{
  "horizontal_flip": false,
  "text_encoder_bias": "all",
  "lr": 0.017,
  "warmup_steps": 180
}
Rows from block 2 of the text encoder, named by matrix and row number. Rows with one number belong to one neuron. Each number is 128 + 32 x the weight over the matrix's rms, rounded and kept within 0 to 255. All counts start at 0. Numbers have three digits each.
# fc1: MLP up (text_encoder.blocks.2.mlp.fc1.weight, 768x192), inputs 0-95
# fc2: MLP down (text_encoder.blocks.2.mlp.fc2.weight, 192x768, transposed), outputs 0-95
fc1.497:160171119108183146155148126144076149110076137173112106130147131165153139165142137126144135092138150140187120103175094142164146102075051101095106151138110172125130076138053140140160117128105178115083164113169113132103154146094139112108110153135041201151135113144130150151100162139147125116
fc2.497:123121124081088115130126127138141164109142107095125145128136161095052092160141133102139137101178120136146118124119124136093108132122178158131116121089128138109156193114199097129112141201161141091142134133140098110126098168126119109097130120136182128128146124156146111134172148146098146114
fc1.498:089140139089147106129093135166082137095117146122099101132104185135116128152089087135081126139104090125127106173147131139155155103141130169174110134154129120155134117153120103150142101162143061103101146170164135149151122112090102170144154128115091140082127166109135124136145120122127150133
fc2.498:097146117151099140097143140105137205155131130139158132145130078147142084111126146101113130112145152117135120091147148102101117158114118098062155139093115104137129146126142134162074141104138131163126120134125138143162124161139158116108122128154171097169122138110070124155161100135127140168
fc1.499:070236139161089064201098125109131110053150061072107115106126107139125198207100136094107135148069101083087126128124148163134126096088146099135134108172083088074152090112115182116160143081170141105187156162060159132182086068080158178177111105158151115138109114150118135223219122149181203128
fc2.499:199057116135109125056206132123157141143178152157132088151136221129083133087135050156165158087146082121129086082133101047140160175168125096095114110079088168101244133153151076153070163176080171151142173135153173079145126135058136109164155157127127094088142055058199053072165114189070093126
fc1.500:102161113092101172098160129086107110106043187164092168110114163139045116196101028164122170040134054155030065137181093170081121133117105196165069165123132096202071183100142052128080090088133122201126150116140136140169103183224092137119146164165127132202117083167089069087086073165164178232
fc2.500:200152172104121172232049096107091096166146087144188053155116096147144135136177209102107191160114165102162168072041182087165033071153100123162110098178049184109180103134019178179132171119193190148170223124154163130105133077096110109191107114094060121089106170061104192085184138033148078116
fc1.501:000158159206180149197117145195159128180120159138150150187114125093085122112160115091069050122120115082055061063023049119069135090072053173151126143133135114068182165054150117143143090136192144160077164118110148185184128119160110144140107066174117135126087139133104143141219152054177061045
fc2.501:081113073078151164121114152097156132050092150118125142090122152190116141109110128186131151150087113128175059144160165110067075099135179060109143059153167101198068063138166186133157156084157038087145096152110117182087146170082122162097117110255136188127219094165143117113098125111152129228
fc1.502:068121139101118095139133150148053162128117139180167163157111152119160121163155079099083148137105081113121119168127077181122171159157146158073118115092166201136164056130125109143136121133097119160072147168135162137087083077118090140079122152144082137149122145100123118147090133137056130099
fc2.502:143129169090157142102166134152111120163126165068142110126199075151106108095112123172126146138058198167099132136159169080120128057093127133108085135186135090106089168113138186145122102078170098179172156139121097125167116103129171185181096090104088131116111142108125169133121072106195102124
fc1.503:114094101158150150055159200101219067125100107152151186150137128096037116220097075093196197160079087097243154172103124092164089150144085090071143177160146139054139144032085106114130051172086036180127185087101178153047079140130119125177119119214082150137124101171202091184115116095104126069
fc2.503:106250234106084110106075170155083180131175081165086182168112149171196140110209151201085091076129136179155114089154156106147103147110108075179130120143136125186099092136074205095114180059087127105111048154150104105133162104077150128095142112195112101149120098145131134033064143108130103131
fc1.504:111120151173125127090184121095086144081129117136098068110137089138100091088154145107148136121147155132168140083162100142093153106089087100120128134090126182143084153104163147104159118107058160121121108143168118082077131132134075138189090154140139089142131118213099130151179166129142110143
fc2.504:126154129112130147132137098105148144136130127125145162150163131098166123133155120085108137145130073107116140110123139099134149116171129135176086193082104073164190152138099150127094137174164085072163110129113151191147108123147131092106199099114085144099151109085162120096155095145105125089
fc1.505:120143147110162132136191167159130112124132093104128123140126107072118132139122107203115131120068147138086125161093095139134105091135135159127130134118110154088131152115119121205114145087117086112170143116126101162101100118111118147092150145131091113118111113133123108134126111145073155124
fc2.505:130111104143128126143116101120083122135122189129130155129135149157126162119135120080100165119138147093197162102123159126134082147133114097125109112131142065126124102147116130081144097140161097159126130167109132115119119096143113115149136134148124122125118149082147129140099143162159142121
fc1.506:152114117128144093122098138129107141101105124138150146121136127121154132114142109091121122127130114132133131123127135123127132113144114097103114142118116122112125139125139129126130143130137128129139139132126138139157111143135127111110113117126114125108158104136137148141117101152127130139
fc2.506:113140107149120156136148121119134133126115112123114105140128144146133149132133125134129152122112154116144123153128109148117111138126140148150117104130127122128138123142128128136104112139095130136116144113117120123115127136144105158123104126128126143141105130135120131133119138129136155161
fc1.507:099084127143056125054144174208057158129194108173228150078181127094097198130131114114124135130070162167127157076151108182153136092108058051129139120153115019107095208120156159255077143111181164152083115167156143079118055075092196186124151170061113156176107128102112151193089110129101065072
fc2.507:138056119177157165170149162127066111116097183181255155118086112068095184098169177113088129216001077224088065133192177191203201146149112097226144130176173195126109153116051201204061079149018154102146056128096006001121050179134066076143092139068095147070140139119191151144155179160067041059
fc1.508:115137135115143078148135146135130125136128139140141139140110171153118131122127109097126123136087144124140127136112122108105112128133132165107125136123135148149151146133141123129153157146116088102116155154159098120154113106143084129116107142170127116157123096135148119133101117147146118115
fc2.508:129121085112138129133117092129146110159116128126113155135142121135139079136142142131102149135163145144100092133114163122154117093141105117159151142144111146095088129125124154132067099119140127115192129110136159132151168134105104082121184143107102151117109152099092144115138169109131149158
fc1.509:150085100157144129163164105140104166173135063105098158144154124130131122111129116133153122139101108134153123123133106154145155109099095120123148144098101171065059103084136077074105108144150100108096062122171131179113058118114089114155129122164132118108128140150122135166125112120091150133
fc2.509:118141132113117141150103153140122097148129164153129097138134157098157147101094152116111106146142147170117149159138141094107080102138142089147109076156167129155122167148154122150146125118150157110149167129118118118142151120147129138104120127085104108080105109121155185127139153137176132095
fc1.510:171166129167135083138137140122126117128162102111122171113106107179125115103124136107135100142161107152127123128165085118139069133118110133115117107146143130112129106159124096135110102110148149139156119156138123152072116134112113105130118160181127148126115112099182133143097134130129108111
fc2.510:139076097152133099132123110124133178154088126127164141136141134148187126140119165144152158149086090126148149081129172130134136123099173148126163088092079127132200080125157123109127122146153130119109133108170148078133159158131108199086143113076103077182147138140093109118141137114072140136
fc1.511:108140112155139146150117090137126144184137172127114097084154108151091070199133175152101100075061095095128157110129159118141140106154108109117124104128129122124150136116121098163134091149179140109092183184106114139140091099128159161128175106158103174096103088145091119073128140103101163163
fc2.511:186087165117064182148117094093126083127164074146074156111161142087143217159126102087126175204160141130144098133071112190116114142083114116131139143131087121056115136189142117111150119140151114144138107135104113101093075092131074146080093118141122102145207147038179123146177145125139125110
fc1.512:074076153073104142145103154128142109121124090128106161145104143109087158093111113101100120086068123171091145137173142136171120100125123129162124155148138107069095097142075166169146155165115111137118111139134080082177148126126098116120130152093091136122140151123078165077151121144151159161
fc2.512:142227061174151129111128091117105119126133175136125128095153087122162129167125141113154118111139173118130104118148112137098140125130115148089127088125121127163170166117120093148132137093123092114151164114148149151104115126095155149152130126125145121132129141123114143145138135113113116081
fc1.513:082133126141149030201180148209128144183131128128167135119172170106193147137080080148203115102173161106110137102141187182108075158168115112151054107149148163104077156127076058214118109105083076136098198141083147084175035093112142099130144153215107091119067088180122103164147084131133163167
fc2.513:174079114129166208084107108137055105128140118116152087193130076074108161123113122145082148098000189126147061107185112156125134157105080143112145054121161144131165100072145156112183115132126197114144143158160114108120091116142092134128145145138143096095130127132127116142067136144152155183
fc1.514:173092070082064099186131115167140110204171089077125149153193170102191122088075185092066093210175191145145110165110170136083061182107117131063104173156069089065159074143106129146166067153162094124094087151138096108078026111111131046053125130205098100062179193085160083238200024127076063132
fc2.514:093130176117141127081150185111070079092151109095158069119063094133125136116134142125169136113063123106117187086190115071198162100178102109145170072116154158117097142080122137098064128155049178146153135106150149169167165159165137153216192147086177130184148084181082107087138170118221113160
fc1.515:092112163131110071194255151117169134191130076111100033088143041125126121167166084084205139183060127141114114075121210152182111134082153111152070094158175173115217141170110172137129214053118188145152112169137137136134194118154106109141095173166213092139037120194060155140048155141138149163
fc2.515:141127132146160143109074087146122162094094135155178173110147165055150119142152158218100194121140158172160109156140187113157191102166151136000071170131071136072149135117099148190087071132133047078096177202116068137143153161072194111195177070123056136094126114071154160127113110204094168093
fc1.516:102126118126165079140154119072116155128134139141126130098096096142144091171152124182132105115100107113119118144133110104091154143136159118110150118076116080121082133139139139110108096155123107085140084139152130136136155136115116106169120113142136138091138151110146152131146158070148125094
fc2.516:132125104119116147111136124159142096127127101133125137141117147161158114147121151137106092132139130111128115122098158145142101125085132163126131122156111141155182108120111144173122096099113137092121152111123139131145078112138119144132137143138111130137168113137132109073153118182109089142
fc1.517:098153105145103129185151124105177112108117099109087133183102131129100136114141131098151139120156148109107102125108094147108105138073146129121106091159135178147094146112087113101147151075190140162135181130083128158129132134134102119173143158191127124121142098112114130107110118161151174086
fc2.517:101093137132132144054119117112114127159158171165159151103118136079142152127110125121115119172115094135109137127080134125102109133126108156120130127109138077126151122138106135125128094191123104136129105138161162140095152124131179111099095118126146160132113146096142133146136107050095123141
fc1.518:123135147120113133112106133100104135101118113152135141177137135145129173113138129126100133136139128103101155113152144147127107162133097109125124131120132131174095124125146162143098140135098138175138118123121100134158131126103135106133120109107131132127121133090117157141125148127133078140
fc2.518:124107101130121135150132135142144140120145139152158138074146135104153124156133127134141147117146164147124125138095127182139123140160161132141130108147087141127117138118110099138156130126163121111166131137129109139119159126117131120134120102118125134151138122137116121115075117095115137149
fc1.519:102084093177121130140064114046114180108112108118118170142171138168043134128151171176152089111097080135127136207139029138102105182115115147125113159092129084165140108078094086072175138130216073178095087073134186156196122136138101094094129161107096111120088124144094131057147141186157130132
fc2.519:183123144138168076145127169156073029109168143148104157125202060134124118137115139160117122115145113154100136100138153071125114138120071116059128109130119168102115154144184118189125109168112177116168118103176105067148088175121068139160163152160077086049201128116134126173046132089084127167
fc1.520:120142139131131122122126116150113134129136125117133122131106125143142127124140110111105146113119130126135129115114111132129118127134118122116107123119126117133139129134128119149132114123151138120121138134131127131140127138134099126134125134137132120147126127147129134131128128128134137133
fc2.520:133130119143122117123150111147111131119113122145095137131139138140117141127142122122134122107143137130140130097103113138125136125132137120147119129156105125122127125133129118132148118136142124123140155122109110129119129122140121136126113129144132132121127148140122161138129147138152125125
fc1.521:180148122154148116116116145100172110149088124130135138138130139112134136089146128106144124146123141141138153120118120092115094176153112160122139131111163153137145182078110078149160121136121047151176141143099150090105118135130157121135150135158108125140121178103111122138175160144116110122
fc2.521:119120145099132134178160113138104142128151105117117133107138136139125138128156145148141129106131129133134108139154121170162120141135134101139129105162099092107130120179143126107067160142106140103091111113169087154150129115127120139106144146097114123119124071159103120140106120118116122144
fc1.522:121146074168201100052129103152142107210097193138073102147123147197120103165194165166104024154144036062169195187092000108110086154175103059111143047120177068189142170167072170083140094038083099162129081104103042158201046062255101132145051092207144065099088102095127074148000173142128202154
fc2.522:150144071143119161111162112048114123168235133208093204110083173210181081138146119129022000136073155121170192214085134063090128106131096112070106180179036134163180139255140086102138132060176170060102149032000181108144095120158179052150079124162088198124138166103131170123131189061015106099
fc1.523:103184164213095148150167099118137153140095141143140151146162126128136169129123111130113118130154069132112145178115142121203108074038084056146137157106124119120114120102152087123092053037180121141138150126161154150073086162098059154103114117147125082094108137131141149095144173105183107157
fc2.523:138100142044130074120106162173143122143132090115129100153119140153073118083106131128123101146126117104107144101117138094111141181110153116113105081131116125147153136141150137120098188211109138106170196125135147109120142116039117119117093083148162166163135092141130154114128072159103169108
fc1.524:158099168109140160113109124102087103116146136158110116082087093137123182122173097142145167139115125136120096142167085136086112103153051103114125151121165159109161123134142108147123190127099100083107145142152133174124144161115115096128143101159132119090127138100107151121151136101120105067
fc2.524:140081087162140155157142129136160155135057123136095109234161213010080080163075150096111094108145074127137167070126187141168129159092158174145096152105091097154104135135116146113100131131168169139136097118129125124120130097139186154146175161084149162139142140136175091192111150133107136145
fc1.525:085209174143146134145057049110100162123189149114146145122122149088147119105172151152164109088153110042155079096133234237127200074087103103149102117145126175124133072104159255184080211108155148112143191155077090054115126105138129169147071102050164106060132218146098163133068190103065065100
fc2.525:114083139094180200097163214118210155101108126107145032190082089069108069131132153107097185115160104166087148146113070102141182184127089133041102070116043079123150142101063033132113030135065120207128082203242174255179156143154152053077144174131109142146150122097174121140170119103148100173
fc1.526:188216161176131147152141082192076115134116098142155179174111080143156117128108144135126148100129047133197146103131169159166089080120103164166132109125129132137098182103141089116086143133061117136058175170181115134138109167156099198055132101055163130163160077107073161134192124120210110105
fc2.526:189092164175171174179164135125119151090100172121180074151198157111149128120056110103096172170121053147097091093090096122180088093152077112159154181121172156135190119078108160059134136073092213170137115157091130140123155049086153128099070136149093116172123036194206143065129092093122194241
fc1.527:137071085171140089190126168222117114174163107158071080161156139181126185161196073136166137090080165142088076081123122138103033088103070153190062155137131089099149103145094194171115109140127123120130086080176149195096171156177067076107128170120087195152085078158132200153126154157114127097
fc2.527:125172110103155112130142107099140091088060150131194166155126144091145109061094103185225118061208128194144129084116093141169159124106092124126137156196146117061079193105113085057055123145075097166118192073181109179136134138116168184059110138158143140077172172140177203136189110078122149112
fc1.528:092212189113139107105128108212070127092065091164188135115080104193141170167123157127142157140114129140123176000119187004168070184102083141133110070226106146074079074065174096218222084129136077075109173208197191030155101151114119140136152140255125102187123058181175162090172172163175107192
fc2.528:195152096172138164117159077015091211178175100120135116155193091059144090131105090108144163142111161154120162255162112191188196139160171166181151161099174168194149184099171159000083225087211181101092091019094128086133167134027172164090015143044118170131102111217083086169126146145038149101
fc1.529:114107147161205126195108110077118110170110168099157073140122131083124158095145200120140162151136130174139140160130107142058088093135071083123150107111152179151121118133127160155144138165169134154112150199130118039102114123136146111102089067171096082137110108094109196146160173095113145119
fc2.529:105163115096067130083161129134151107067068132141082111126099143157130139132096120170166109106121105102151142088165115113113074173104150155169151142091128076087090125156143128100021120102087092166155137117177127182164064141102150139117106164139162177109146123133129121144133065251175107167